Weights of a small encoder-decoder image transcriber.
Model: 4.98M parameters, 64-pixel images, encoder depths [2, 4, 2], decoder width 192, decoder norm rmsnorm.
Training: soap at rate 0.0024, 19600 steps, batches of 64.
Data: trained on short English words printed on busy colour backdrops, 22605 training examples.
Rows from block 5 of the image encoder of a small encoder-decoder image transcriber, named by matrix and row number. Rows with one number belong to one channel. Each number is 50 + 15 x the weight over its row's rms, rounded and kept within 0 to 99. All counts start at 0.
After each channel's rows are labels from the 100 images, of 14976, where the channel reaches its highest value: "top examples" is what is common among them. Only what is clearly more common there than usual is listed. The data: short English words printed on busy colour backdrops.
# convs0: first 3x3 conv (encoder.blocks.5.convs.0.weight, 96x96x3x3, each kernel summed), inputs 0-95
# convs1: second 3x3 conv (encoder.blocks.5.convs.1.weight, 96x96x3x3, transposed, each kernel summed), outputs 0-95

convs0.19:49 17 25 55 45 59 52 47 47 53 64 47 43 31 66 44 46 36 53 56 42 35 30 40 50 27 36 50 38 00 52 39 66 48 57 28 12 50 31 42 60 63 41 26 42 54 41 42 24 37 59 23 38 31 46 41 34 40 40 31 39 44 33 47 37 50 36 62 43 52 64 31 45 40 63 38 38 31 41 29 59 36 55 21 35 30 26 29 43 33 56 21 33 57 47 48
convs1.19:24 28 54 66 32 36 43 43 40 24 36 38 43 60 53 46 38 53 29 63 36 33 40 31 48 49 51 28 57 72 79 48 37 59 45 51 60 49 37 21 42 37 35 52 66 58 18 60 44 23 59 52 49 61 85 65 45 03 49 51 38 35 66 31 47 23 53 27 35 50 33 40 52 44 85 65 51 52 67 43 72 41 31 31 50 50 40 45 42 57 38 45 40 53 49 60
top examples: the letter y

convs0.4:55 24 35 18 49 40 45 25 40 36 51 47 66 39 39 27 52 56 55 66 37 56 81 47 44 47 53 55 44 21 66 17 51 30 55 57 54 31 42 66 68 34 21 55 45 52 58 46 32 59 78 19 53 53 36 15 46 46 43 37 35 50 56 60 49 61 42 45 44 66 32 33 20 54 36 48 32 38 40 37 36 56 69 45 46 11 39 36 60 55 45 74 42 49 51 28
convs1.4:50 63 30 52 45 32 53 32 30 64 44 24 10 35 34 38 62 45 27 41 52 77 18 39 56 54 24 41 43 66 27 40 56 71 30 38 49 39 26 28 35 46 41 42 57 26 53 58 50 41 50 41 41 42 48 46 41 12 40 51 44 67 36 22 53 21 67 39 39 37 23 29 54 68 41 60 47 62 43 55 60 70 52 68 49 58 60 67 34 47 66 50 32 55 61 44
top examples: the letter y; the letter v

convs0.92:20 52 41 27 76 45 60 51 66 44 63 52 94 32 78 36 38 44 65 50 38 30 38 51 46 59 49 39 55 52 48 57 49 45 39 63 58 42 71 59 51 62 27 43 46 42 28 49 21 50 63 04 65 60 60 35 34 29 46 32 34 46 49 69 39 39 48 49 38 38 42 33 46 41 53 46 52 95 53 50 41 31 26 56 33 35 32 53 47 37 47 38 44 64 21 62
convs1.92:34 37 40 37 77 66 60 73 63 22 72 45 59 65 55 43 57 49 45 31 50 46 46 51 46 39 56 32 46 81 66 33 33 57 40 42 69 82 60 40 34 45 34 56 72 33 36 58 42 71 55 18 62 86 71 60 68 43 53 51 40 47 95 43 46 58 38 46 43 44 57 38 64 47 58 51 66 91 39 46 37 46 73 37 35 26 39 47 53 52 43 38 40 51 42 35
top examples: the letter t

convs0.10:40 37 42 14 46 32 47 53 59 50 50 41 26 44 20 54 48 57 62 98 37 50 26 77 39 54 43 39 55 30 23 35 57 66 20 45 22 34 61 36 35 41 31 51 57 62 35 57 41 53 50 31 52 15 51 30 55 28 31 46 48 47 37 47 35 57 55 46 34 47 44 32 29 40 29 33 57 31 45 35 45 45 46 64 39 78 55 40 72 46 45 45 30 36 45 45
convs1.10:34 31 33 38 53 24 41 35 27 35 41 72 50 45 14 59 57 45 54 43 52 52 54 37 49 54 29 59 43 60 68 51 19 26 45 71 51 65 36 26 37 33 48 41 46 62 45 41 52 43 69 50 50 66 71 33 68 60 51 64 33 30 48 75 31 50 65 15 59 37 41 41 35 53 54 58 69 61 62 56 55 35 70 77 56 41 40 66 29 60 82 32 69 42 23 33
top examples: the letter a

convs0.38:53 57 33 43 31 27 04 40 33 32 49 28 21 47 38 20 48 52 30 32 51 52 51 34 47 21 30 45 27 32 38 35 13 26 44 46 34 58 50 34 61 50 32 43 36 36 37 43 26 32 39 45 30 32 49 71 61 40 44 38 49 58 30 84 79 47 35 42 51 49 41 41 48 58 33 63 35 41 45 53 40 60 52 39 49 47 39 35 43 44 50 57 50 34 38 63
convs1.38:34 25 81 58 52 52 02 39 52 45 47 36 38 56 52 49 62 43 43 25 46 99 58 44 64 53 60 46 65 57 38 20 55 74 47 59 45 65 59 49 53 32 46 36 32 34 53 45 39 42 50 41 50 31 45 50 29 50 54 58 31 63 60 74 73 56 54 53 33 44 51 48 39 67 58 67 55 65 65 62 54 53 51 43 98 46 54 66 43 25 52 26 33 43 30 33
top examples: the letter e; yellow ink; white ink

convs0.40:43 30 53 49 05 42 47 65 55 53 51 28 47 33 43 66 51 59 26 46 50 56 44 09 32 56 52 52 51 21 43 35 43 38 61 52 41 50 31 79 59 46 38 45 40 14 50 25 58 27 35 39 80 41 67 42 47 52 42 41 43 45 48 57 54 42 58 40 50 65 59 27 58 43 39 71 56 61 44 77 37 67 49 66 69 28 50 78 52 87 69 65 41 31 51 43
convs1.40:45 49 68 51 48 30 57 63 45 23 30 36 64 23 38 45 49 28 43 38 27 44 36 26 61 32 57 54 77 55 47 41 54 41 60 30 13 85 21 58 49 31 51 63 56 22 60 27 54 26 45 22 48 53 43 28 46 37 57 49 53 59 35 35 65 28 68 48 37 44 37 49 74 38 47 51 34 57 54 61 39 45 44 36 41 30 36 63 28 33 41 75 49 65 30 41
top examples: the letter e; the letter b; white ink

convs0.94:56 62 41 58 55 55 75 68 48 61 55 41 59 49 33 74 31 59 31 54 48 55 32 39 37 21 38 62 36 45 56 38 60 24 40 42 28 41 54 29 72 52 40 31 57 26 89 44 71 57 43 38 33 72 41 70 48 34 43 57 55 44 57 38 38 40 43 65 36 31 14 44 69 48 43 53 49 39 46 37 71 53 41 38 29 75 70 50 19 53 24 63 46 28 49 22
convs1.94:35 79 46 44 49 28 99 24 43 52 72 51 34 63 41 37 49 44 46 42 43 28 31 42 22 32 59 52 55 38 28 52 49 39 36 39 42 50 35 73 40 57 22 50 42 37 55 55 70 50 50 37 44 54 38 37 40 55 51 32 72 54 41 37 55 33 52 43 54 58 53 45 70 34 45 73 61 52 16 29 34 55 56 60 38 48 82 25 49 55 52 34 39 84 80 52
top examples: the letter s

convs0.59:54 74 49 30 73 51 74 43 62 38 68 33 42 59 71 38 57 70 54 41 42 51 28 65 54 35 39 60 51 15 19 34 60 49 44 42 66 58 48 45 48 71 42 43 17 34 21 61 52 71 39 38 75 44 34 54 29 49 60 38 36 65 59 24 35 29 27 39 37 44 44 19 42 53 18 34 35 60 41 43 46 44 37 46 49 44 53 62 43 33 22 31 41 42 36 62
convs1.59:85 64 62 59 50 48 78 17 52 42 84 53 54 60 46 58 44 42 32 38 27 19 47 73 67 47 48 45 30 44 46 44 53 50 38 47 35 49 44 50 44 99 36 56 38 34 31 68 38 49 41 31 41 50 29 75 68 28 46 41 60 43 75 37 49 36 50 43 49 42 66 56 62 37 37 65 54 41 26 38 49 45 32 37 38 38 36 72 47 63 29 55 47 32 76 61
top examples: the letter s

convs0.33:63 46 26 82 24 54 28 23 46 21 44 26 42 47 68 45 44 36 27 42 31 58 63 44 37 37 46 56 44 52 38 32 69 35 35 49 30 36 44 38 75 43 32 43 28 29 64 26 35 44 37 47 63 30 54 56 36 40 27 37 34 53 21 59 32 36 26 47 55 72 49 37 60 69 35 30 34 29 39 51 47 36 59 44 52 53 33 47 67 45 65 55 31 35 30 36
convs1.33:58 52 65 99 45 63 48 48 38 51 41 54 34 23 28 73 32 28 59 41 28 64 31 40 77 47 24 47 39 81 68 38 44 61 41 72 50 59 48 56 38 63 48 30 37 47 28 37 71 37 46 44 68 43 36 34 49 35 37 43 72 44 37 28 51 37 57 42 41 30 51 49 56 74 33 36 48 50 38 61 45 37 39 69 47 41 53 87 49 49 42 44 43 52 69 23
top examples: the letter p

convs0.17:23 31 43 19 35 42 44 33 40 62 21 57 56 61 23 57 54 56 67 32 36 28 29 25 34 36 44 62 42 35 55 61 44 22 59 44 47 29 24 65 41 59 24 43 40 34 48 18 34 39 47 50 44 66 43 06 31 50 48 61 52 28 33 41 40 39 39 49 60 45 45 33 37 49 49 52 52 53 34 28 62 61 28 64 48 31 41 33 43 46 31 52 42 43 65 27
convs1.17:37 45 45 20 29 24 76 47 60 45 43 54 38 44 40 44 58 46 59 42 30 52 86 64 25 50 47 55 55 23 33 47 46 44 73 56 24 53 56 64 39 59 41 43 56 29 51 60 69 53 47 39 20 24 59 43 65 43 44 18 65 37 47 53 70 69 54 56 58 25 89 63 53 49 41 36 47 38 19 38 67 49 54 47 45 27 71 28 72 53 37 36 38 64 53 61
top examples: the letter s; yellow ink

convs0.25:49 65 44 56 36 72 21 47 26 50 47 43 15 48 30 35 52 52 43 29 42 25 36 37 31 44 61 44 38 64 54 32 35 29 21 44 43 45 43 72 65 41 36 49 40 42 55 22 43 46 16 54 45 67 37 25 46 39 50 92 39 41 63 73 45 38 60 58 43 45 26 30 50 36 42 37 41 62 52 62 31 50 22 35 59 46 54 55 46 60 43 75 37 40 29 27
convs1.25:50 72 31 35 57 11 30 20 42 60 42 34 44 57 49 35 44 50 64 46 52 64 58 31 53 57 41 27 53 58 14 34 55 46 39 63 69 54 76 36 80 20 45 49 55 45 42 56 32 80 75 41 55 88 31 33 30 77 55 63 47 56 30 39 59 21 52 55 20 59 52 48 29 35 44 49 51 49 46 63 40 29 53 34 34 45 52 48 40 42 47 42 55 46 60 50
top examples: the letter a; small letters; the letter t

convs0.86:28 57 43 50 34 30 42 38 54 56 25 32 75 57 37 28 25 41 56 46 32 34 42 45 56 51 28 61 47 46 28 38 65 47 33 77 37 47 45 70 47 60 25 30 43 23 66 44 38 49 54 52 59 49 44 31 42 47 50 41 43 33 34 42 84 58 34 80 56 32 39 37 57 62 42 39 58 61 23 34 42 41 37 58 38 51 42 57 60 27 21 91 23 32 48 35
convs1.86:60 86 53 33 43 58 36 40 50 73 26 50 59 47 39 75 89 60 35 51 38 60 43 36 45 47 36 76 37 44 29 43 77 55 46 70 82 26 42 50 57 32 53 43 58 61 81 63 45 60 38 53 17 51 41 40 31 47 59 59 56 28 48 51 65 34 37 77 32 26 42 52 60 61 27 61 58 41 49 48 65 62 32 43 24 49 69 40 61 47 53 72 51 44 67 36
top examples: the letter a; the letter b

convs0.93:35 47 51 56 36 46 17 27 38 52 21 52 49 71 49 26 32 27 51 51 61 51 70 38 49 37 80 74 25 78 52 54 52 52 49 60 46 48 58 73 77 39 44 51 47 51 47 32 67 38 50 62 57 57 35 55 21 26 46 51 21 33 37 54 42 56 49 49 64 50 34 47 49 87 55 53 33 66 76 73 44 40 47 47 79 22 29 48 43 81 55 49 55 46 32 48
convs1.93:21 31 50 53 54 41 29 38 40 41 33 37 27 56 38 41 40 31 49 60 50 87 66 52 54 39 59 65 49 56 36 50 52 64 99 60 30 45 69 59 66 53 54 86 51 66 40 37 56 41 61 44 55 55 39 43 34 21 70 52 53 51 35 49 63 66 35 64 37 48 83 49 36 58 40 36 41 45 63 62 55 39 33 59 65 22 18 40 50 34 28 59 47 43 29 44
top examples: the letter r; capitals

convs0.87:34 45 58 72 47 57 38 71 68 37 28 46 34 65 59 56 47 35 34 33 52 74 52 49 57 33 55 77 39 86 47 39 52 47 52 43 70 68 42 59 57 49 61 65 45 46 48 29 59 54 32 42 73 45 52 54 89 57 53 42 49 68 42 31 25 47 53 53 33 62 43 61 76 55 51 00 42 59 37 44 46 33 44 59 11 29 49 82 33 60 53 43 57 40 38 50
convs1.87:73 52 53 74 57 64 51 53 37 37 43 45 54 61 36 67 25 13 57 55 21 58 42 62 69 31 38 58 48 66 37 33 45 59 47 54 47 65 29 54 40 34 69 51 37 63 34 10 54 40 43 21 75 42 49 34 59 38 27 54 39 47 51 38 25 53 51 63 38 52 38 72 69 54 43 47 33 48 42 41 46 27 41 48 35 57 70 82 49 49 21 88 39 38 55 37
top examples: the letter p

convs0.75:34 46 30 42 36 52 26 49 51 44 52 17 79 55 64 53 51 41 37 48 49 56 56 34 16 30 48 74 40 62 45 34 48 45 34 46 45 74 33 35 44 56 43 13 35 36 32 63 36 58 53 40 36 56 49 64 66 37 39 48 39 59 46 77 62 77 44 34 58 35 46 35 67 63 46 76 43 59 71 74 63 40 60 68 47 15 51 39 45 80 64 29 46 42 23 44
convs1.75:22 34 86 48 60 50 21 64 44 37 33 34 44 51 46 43 54 48 40 30 42 75 57 44 58 55 76 31 63 62 43 06 51 62 64 42 52 84 50 62 53 32 29 28 46 54 45 36 47 58 62 19 50 48 39 43 37 34 65 60 30 40 53 65 82 51 54 47 38 41 59 29 61 71 71 78 44 62 60 73 50 46 67 53 69 52 46 50 59 34 48 37 35 52 29 36
top examples: the letter e; yellow ink; white ink

convs0.11:47 49 37 50 35 49 51 36 58 22 52 53 54 47 38 34 88 42 41 43 61 54 68 39 35 23 32 48 28 69 37 34 57 25 41 73 38 49 26 36 62 47 36 26 41 22 45 34 54 67 61 45 56 75 55 58 50 45 36 45 19 39 58 48 46 51 30 40 44 40 57 40 63 50 56 23 49 72 40 38 41 19 89 48 43 21 30 62 47 41 32 35 49 48 34 25
convs1.11:66 74 50 63 38 38 46 47 37 50 58 39 35 57 49 46 67 41 24 62 45 66 41 39 48 52 34 48 45 99 54 42 44 62 46 71 69 59 33 19 52 45 48 33 71 54 41 49 56 59 60 45 73 74 35 36 31 79 60 62 61 60 71 41 54 32 37 39 33 64 56 37 54 78 46 58 56 46 53 62 40 22 96 33 51 41 53 73 27 50 37 63 36 31 50 43
top examples: the letter e; the letter v; the letter y; yellow ink

convs0.23:48 46 39 82 55 52 27 47 37 40 27 41 61 56 72 53 55 35 32 55 53 64 45 39 36 40 11 39 38 55 58 73 46 33 62 59 40 65 53 40 46 26 36 18 55 51 42 47 55 39 64 27 31 72 63 47 67 58 34 42 33 44 54 55 17 71 10 63 63 29 47 59 51 38 37 32 57 34 50 32 23 40 76 60 50 51 58 37 50 29 27 39 51 44 29 61
convs1.23:50 45 43 62 54 59 65 79 55 35 47 25 29 46 52 59 57 34 39 48 39 40 62 43 46 61 20 43 43 69 82 65 36 45 66 36 55 73 51 39 33 50 55 58 85 81 51 43 49 47 59 59 26 78 74 27 68 49 75 60 49 45 50 38 34 62 25 51 48 22 19 91 50 47 43 33 56 43 63 29 53 50 41 62 29 32 40 31 48 41 35 66 56 45 48 54
top examples: the letter t

convs0.90:40 54 55 38 44 61 72 38 37 51 44 48 39 52 45 55 89 38 33 75 84 39 17 52 55 66 43 53 30 30 24 54 39 41 42 33 35 59 48 68 48 50 43 62 25 40 39 32 35 44 28 46 48 37 42 59 67 74 72 52 43 70 36 89 73 56 46 58 53 34 32 44 33 67 68 62 42 52 84 54 45 42 45 47 82 33 50 52 46 49 75 46 34 40 51 33
convs1.90:38 47 66 32 25 22 39 42 54 36 56 30 28 50 19 32 68 40 36 58 59 41 44 50 35 37 49 50 54 40 50 47 45 39 67 11 41 65 53 55 56 50 43 75 40 57 51 45 26 19 47 39 29 65 58 52 40 71 46 65 70 47 80 50 69 50 40 57 46 34 71 53 28 35 48 39 58 43 80 64 68 32 55 50 88 29 26 31 48 29 45 39 37 51 35 45
top examples: the letter e; yellow ink; white ink

convs0.82:56 30 29 19 56 58 43 26 54 51 60 24 66 37 36 36 27 46 25 21 36 39 37 54 37 56 60 34 08 46 51 73 45 33 47 47 48 50 65 59 92 54 32 63 55 45 57 53 50 56 43 40 36 53 44 50 23 57 39 69 83 26 61 63 58 58 60 64 48 49 71 46 34 59 59 65 46 42 56 51 52 27 34 48 64 76 27 43 52 51 65 45 52 70 77 61
convs1.82:56 47 46 47 45 38 56 37 42 43 51 38 42 44 53 39 61 44 40 38 63 46 43 66 25 46 51 51 14 27 50 61 46 42 45 53 48 43 97 89 63 68 52 74 49 24 43 64 52 61 64 43 29 50 41 48 46 51 27 31 67 46 38 80 82 61 56 53 45 37 75 77 40 53 41 41 82 43 23 44 39 34 22 40 55 49 70 48 61 49 55 47 41 62 78 33
top examples: the letter s; the letter k; yellow ink; white ink

convs0.60:39 47 28 38 67 27 35 20 15 49 31 56 76 31 57 36 45 43 50 44 45 30 24 71 57 16 56 39 32 40 73 43 36 42 47 54 47 45 39 51 48 57 19 51 42 44 62 41 35 48 54 24 29 67 45 36 30 46 47 53 60 57 53 42 42 37 60 46 79 43 36 33 31 33 38 46 45 72 50 38 44 27 42 61 51 57 03 42 38 28 25 40 50 51 54 42
convs1.60:53 49 30 46 80 64 68 59 25 60 55 46 35 41 67 29 63 41 44 43 34 51 70 38 47 51 52 41 26 81 60 39 34 38 59 39 66 84 56 57 37 46 27 56 66 61 49 68 45 70 54 48 45 99 56 35 60 73 40 36 64 38 45 63 53 53 51 14 32 50 58 46 37 55 25 54 76 47 49 55 23 43 67 55 35 31 34 54 50 49 49 35 21 45 53 39
top examples: the letter t

convs0.74:49 49 27 62 29 63 35 27 53 32 29 54 39 68 72 43 44 57 55 63 23 72 62 38 48 57 38 61 52 67 50 30 53 24 59 56 64 40 22 54 49 78 48 39 47 51 54 54 35 46 47 61 48 54 30 56 72 26 47 42 30 56 36 45 56 68 32 32 27 42 27 26 51 40 41 13 26 58 31 51 53 45 51 49 23 46 24 62 30 43 31 37 62 36 26 22
convs1.74:68 63 55 78 54 69 60 66 44 44 50 52 48 53 54 47 30 33 59 36 17 30 41 58 74 60 35 43 31 38 48 39 37 80 51 53 68 62 29 70 32 81 53 32 52 64 37 38 60 52 38 45 34 50 39 25 43 46 56 45 77 52 44 41 54 42 32 47 35 35 26 63 73 52 40 61 53 62 29 67 53 29 19 63 31 57 62 71 39 41 20 71 63 37 73 38
top examples: the letter p

convs0.34:34 46 37 33 46 60 38 54 52 61 61 44 54 48 50 44 54 37 40 84 47 65 59 31 35 59 41 39 55 25 37 43 82 39 39 50 55 33 56 60 55 44 42 53 45 73 57 41 48 55 71 38 58 36 78 04 54 32 38 29 29 32 40 40 60 47 22 15 50 92 66 60 29 39 48 56 61 23 37 52 37 32 42 37 47 42 40 35 79 52 66 37 54 40 58 38
convs1.34:42 39 66 42 55 61 40 57 44 53 37 55 42 32 40 54 55 28 48 31 39 46 47 46 34 74 75 60 62 05 41 59 53 26 41 50 49 37 45 53 47 36 47 66 45 80 50 33 60 35 23 53 58 30 46 23 45 56 32 70 49 33 43 44 35 85 54 53 33 59 30 29 46 27 41 47 59 50 39 66 71 72 30 43 28 49 47 22 49 63 69 33 65 75 30 75
top examples: the letter r; capitals; yellow ink

convs0.43:32 51 40 50 19 36 55 48 65 71 59 75 47 46 31 48 46 63 42 52 53 49 57 40 46 45 28 55 35 39 40 70 69 30 57 48 30 32 61 55 76 47 54 67 48 49 99 40 56 51 53 59 82 39 36 38 40 11 46 80 15 49 45 44 37 54 24 45 58 52 25 65 49 58 37 53 57 72 32 35 32 54 25 41 52 26 42 43 53 55 49 49 37 54 49 50
convs1.43:46 53 66 47 26 44 84 05 55 20 70 33 24 58 37 56 55 33 63 57 46 71 58 49 40 52 21 58 88 47 27 81 59 34 56 37 53 51 53 55 35 37 51 62 47 55 56 32 48 34 41 76 30 45 54 49 27 34 72 74 39 44 59 36 33 53 35 43 71 48 40 60 60 51 54 42 65 42 50 27 46 78 54 34 45 39 46 41 27 41 33 52 61 53 41 53
top examples: the letter g; the letter s

convs0.39:10 37 34 64 21 52 54 52 41 45 62 60 42 48 74 64 62 57 66 34 42 47 25 70 43 21 25 61 39 52 39 26 48 38 27 19 06 64 50 38 49 53 38 47 35 14 42 51 55 36 23 41 48 41 46 62 70 40 27 62 36 55 43 51 66 38 40 35 49 32 43 22 86 54 40 37 49 57 50 39 63 44 49 48 54 50 51 45 52 48 56 48 38 47 31 36
convs1.39:72 44 75 71 37 59 81 46 42 46 68 54 34 58 53 53 58 41 42 45 48 46 44 31 84 16 63 41 63 75 46 26 55 41 60 37 14 71 40 51 37 42 44 35 31 32 41 46 68 31 29 41 56 66 34 38 57 52 48 59 53 62 70 54 68 21 61 41 42 53 41 56 61 46 51 64 55 50 42 57 27 34 58 42 57 46 61 85 29 47 50 55 09 42 30 32
top examples: the letter p; the letter b

convs0.95:28 54 23 75 43 43 30 27 40 47 24 40 47 36 62 60 50 41 52 70 73 46 70 41 40 49 49 46 43 63 50 40 59 77 32 59 42 39 39 47 58 57 39 41 58 34 68 34 34 33 44 33 37 51 30 68 34 55 31 51 44 06 39 46 48 50 49 58 48 86 39 23 34 48 79 51 32 39 58 60 96 25 47 38 43 64 31 54 35 46 38 44 61 47 35 59
convs1.95:27 34 37 61 48 41 43 38 40 39 42 28 50 30 42 37 25 51 41 47 32 70 53 45 46 52 36 37 42 58 67 39 50 77 76 74 49 44 43 46 56 54 38 48 57 73 51 36 69 41 31 48 46 50 65 55 37 14 38 36 59 23 34 55 55 32 28 60 11 41 47 31 35 69 46 73 14 42 21 51 56 46 42 80 41 72 38 52 45 77 40 53 70 45 39 49
top examples: the letter p; yellow ink; white ink

convs0.76:65 49 39 29 45 57 47 37 49 26 50 28 66 42 55 31 41 37 27 27 39 43 25 34 42 42 48 40 60 30 44 33 37 33 34 61 37 48 53 41 52 59 35 54 19 40 81 69 25 61 55 49 54 33 46 42 61 60 27 72 28 33 46 47 49 56 29 98 41 51 60 32 63 65 41 35 43 47 32 42 32 46 39 38 55 38 58 41 39 49 47 95 29 38 61 38
convs1.76:64 79 33 49 44 45 47 43 49 77 65 35 83 67 71 29 61 49 45 37 49 39 55 38 35 29 36 40 58 52 27 58 64 73 42 54 40 35 44 33 73 51 42 54 56 52 94 69 18 60 57 38 65 39 67 55 37 61 63 43 31 33 64 41 41 63 43 81 53 48 69 47 60 63 23 60 48 31 39 51 33 72 58 50 53 46 64 52 58 50 44 91 65 57 40 41
top examples: the letter y

convs0.51:72 44 47 20 53 39 63 48 43 24 43 71 53 61 48 40 44 55 45 53 43 42 45 50 37 47 75 54 09 40 50 26 47 39 49 65 38 31 39 60 54 47 50 52 64 44 57 61 66 70 55 44 54 60 27 18 63 35 67 51 74 64 37 56 26 85 81 43 49 35 44 31 34 45 28 53 32 61 49 39 07 66 58 73 58 27 48 40 51 71 22 55 54 45 51 42
convs1.51:75 52 35 42 53 64 52 37 37 52 37 50 44 63 28 26 65 52 54 53 78 54 56 42 59 43 45 82 18 66 29 34 39 30 80 62 49 42 40 61 55 51 37 42 54 42 25 53 80 78 70 55 16 86 48 45 52 40 47 60 78 45 50 43 77 84 60 33 56 43 46 63 58 56 27 58 35 60 69 45 43 43 42 80 53 40 55 42 56 46 37 61 53 46 31 52
top examples: the letter r; the letter k

convs0.18:31 28 26 26 62 55 36 38 29 29 32 59 83 72 49 42 49 27 48 45 38 42 80 45 40 54 46 51 22 58 38 55 57 35 75 71 45 34 53 66 40 64 43 51 40 75 73 34 39 65 33 16 38 60 56 34 54 27 54 52 55 29 42 41 44 56 51 38 68 51 42 58 32 68 42 16 42 59 47 36 41 17 31 61 51 40 50 32 74 44 33 53 58 42 50 44
convs1.18:47 48 48 36 51 36 64 53 57 62 41 56 42 91 33 53 83 52 66 61 35 57 55 54 43 46 56 56 37 56 42 65 76 67 77 49 61 56 48 49 65 40 58 40 64 80 91 49 36 68 60 48 23 76 46 32 49 72 55 53 54 25 26 54 40 68 45 69 27 37 40 44 33 51 34 58 50 64 40 78 39 62 59 61 22 26 55 43 41 48 58 81 51 49 37 28
top examples: the letter e; white ink

convs0.26:35 29 40 36 69 58 36 53 29 47 35 60 77 51 75 11 33 53 32 36 41 28 25 54 35 48 35 57 43 32 71 40 62 25 39 44 43 51 54 49 51 44 33 43 26 56 67 47 40 40 53 28 69 66 41 31 26 10 48 35 34 44 36 56 31 45 41 57 62 48 34 28 49 56 48 44 32 71 46 42 45 45 34 31 26 46 49 31 18 48 29 31 60 44 57 56
convs1.26:41 40 38 43 95 56 40 53 60 26 58 29 61 47 83 28 39 48 52 31 21 51 75 53 34 45 72 64 59 70 68 53 35 43 76 51 63 43 60 44 43 60 40 68 58 68 46 44 61 84 68 28 48 61 61 66 62 22 51 43 54 40 47 62 54 64 27 63 45 67 30 55 46 47 50 63 44 69 43 32 44 39 44 65 27 40 19 36 48 65 45 37 52 58 24 56
top examples: the letter t; the letter r; yellow ink

convs0.55:37 38 30 24 47 32 58 36 48 56 42 66 76 49 34 46 63 52 39 39 63 46 40 49 39 28 74 39 41 61 65 74 73 51 54 35 45 20 81 43 46 64 22 64 55 40 49 42 31 69 57 36 41 63 40 56 39 12 77 45 54 49 47 61 36 56 80 43 58 51 45 84 34 43 66 60 57 74 72 44 57 59 22 40 71 22 38 37 37 57 46 43 42 62 49 45
convs1.55:40 36 39 41 60 31 56 32 40 38 62 65 20 46 54 22 57 56 66 58 53 42 54 58 24 36 61 43 45 65 40 62 38 39 71 44 45 36 88 66 65 52 23 76 87 65 45 46 46 77 68 65 39 91 39 50 45 24 71 36 61 35 37 38 41 63 38 56 66 40 67 63 42 29 45 41 56 67 68 34 41 53 33 49 48 37 39 34 41 35 38 55 44 49 44 31
top examples: the letter t; the letter c; yellow ink

convs0.41:56 39 19 45 46 43 22 59 32 26 74 46 78 40 69 35 43 80 25 29 43 51 67 47 34 41 41 33 32 44 67 66 63 30 41 73 42 42 70 34 64 56 51 54 54 49 52 35 33 64 72 36 70 21 57 43 27 25 51 41 25 36 43 66 45 57 43 73 62 43 51 49 44 42 44 63 47 78 35 31 64 43 71 21 71 34 43 43 52 49 50 43 34 50 47 40
convs1.41:60 60 52 41 58 31 69 46 37 32 51 51 34 48 48 53 43 29 28 55 26 64 32 41 47 61 50 42 77 69 71 59 62 52 44 46 62 51 37 37 44 38 48 54 55 44 39 55 37 37 87 73 39 32 24 58 58 33 87 34 50 64 51 40 53 15 35 52 47 47 79 55 69 46 57 61 33 52 64 55 50 65 13 07 60 33 39 62 17 47 42 53 42 53 67 45
top examples: the letter s; the letter t

convs0.72:31 51 61 40 59 50 47 51 69 50 47 59 78 58 52 50 27 36 41 26 32 37 51 69 30 21 39 58 56 39 65 79 66 35 38 44 36 72 74 70 77 63 32 55 42 63 77 42 58 38 26 48 38 52 51 26 73 71 34 72 94 15 39 46 56 52 46 46 72 59 32 57 38 46 29 46 56 44 40 54 36 56 43 46 48 51 60 34 52 38 45 42 69 39 55 29
convs1.72:49 37 57 35 78 32 60 66 23 24 63 41 57 50 41 51 60 66 46 34 30 49 30 53 20 63 61 66 55 28 55 65 63 36 18 52 67 44 71 56 78 57 60 67 41 54 65 77 28 63 72 55 42 57 45 41 52 70 35 48 58 30 43 55 56 73 47 45 47 45 40 84 31 24 39 43 59 43 37 49 43 45 33 43 22 59 65 52 45 60 70 20 49 40 78 40
top examples: the letter a; white ink